Weights of a small image classifier: widths [64, 128, 256].
Rows from block 2, named by matrix and row number. Each number is 128 + 24 x the weight over its row's rms, rounded and kept within 0 to 255. All counts start at 0. Numbers have three digits each. After the name is the row's rms in percent of the matrix's.
# fc1: squeeze-excite reduce (model.blocks.2.se.fc1.weight, 8x64), inputs 0-63
fc1.0 084:100157162112145159139162108138131133153110125128138166122087108109095091153164144110167118103103168106148131143140097143114155141098120080146170134156109099147128106150144096124119160094106130
fc1.1 085:158122161141147119136129147102106149131159139115101159110097125103135114135099145168105099136159161112150138110145080107103105105135097100102144080157119145154086158141148157149102109100091145
fc1.2 087:118165158128099120098106126136119119167159124093158119179108169151118148122096114157170125144123134113156126133111080168145127140136118131142162083161081121145133155149127147136095156138138156
fc1.3 132:104139129086156131119109105098156086099116168057154104114122143142126086122120133123094131106114119077104099128118143123120106138145099141154099144129140072112131109152125092142137124127150162
fc1.4 085:103128171130145122136117164107125172102132121135131108120108129083109095158154121143133091162161128124164162175108115121111086111159121140114153127132109113107100099104148137169091115103104170
fc1.5 090:088125131076157174140117155131151136149184105124146172158119105111116105127137104158134093109145116150129160118114118161107152118139119118149163130154131147140104176116153139135099115144134184
fc1.6 094:098162132113111120108145113139085151126154120120145117176129126092097085130133087116156104164143149143160143109100114188096124170120138138090146106139154131145091150112130149153144148114136157
fc1.7 128:114118094182128105168110135131120120134131155149108130143081184148158106134116103100136165116132131108132141146130077125072135091181140098129097145124125142126125094110133162114133122147099141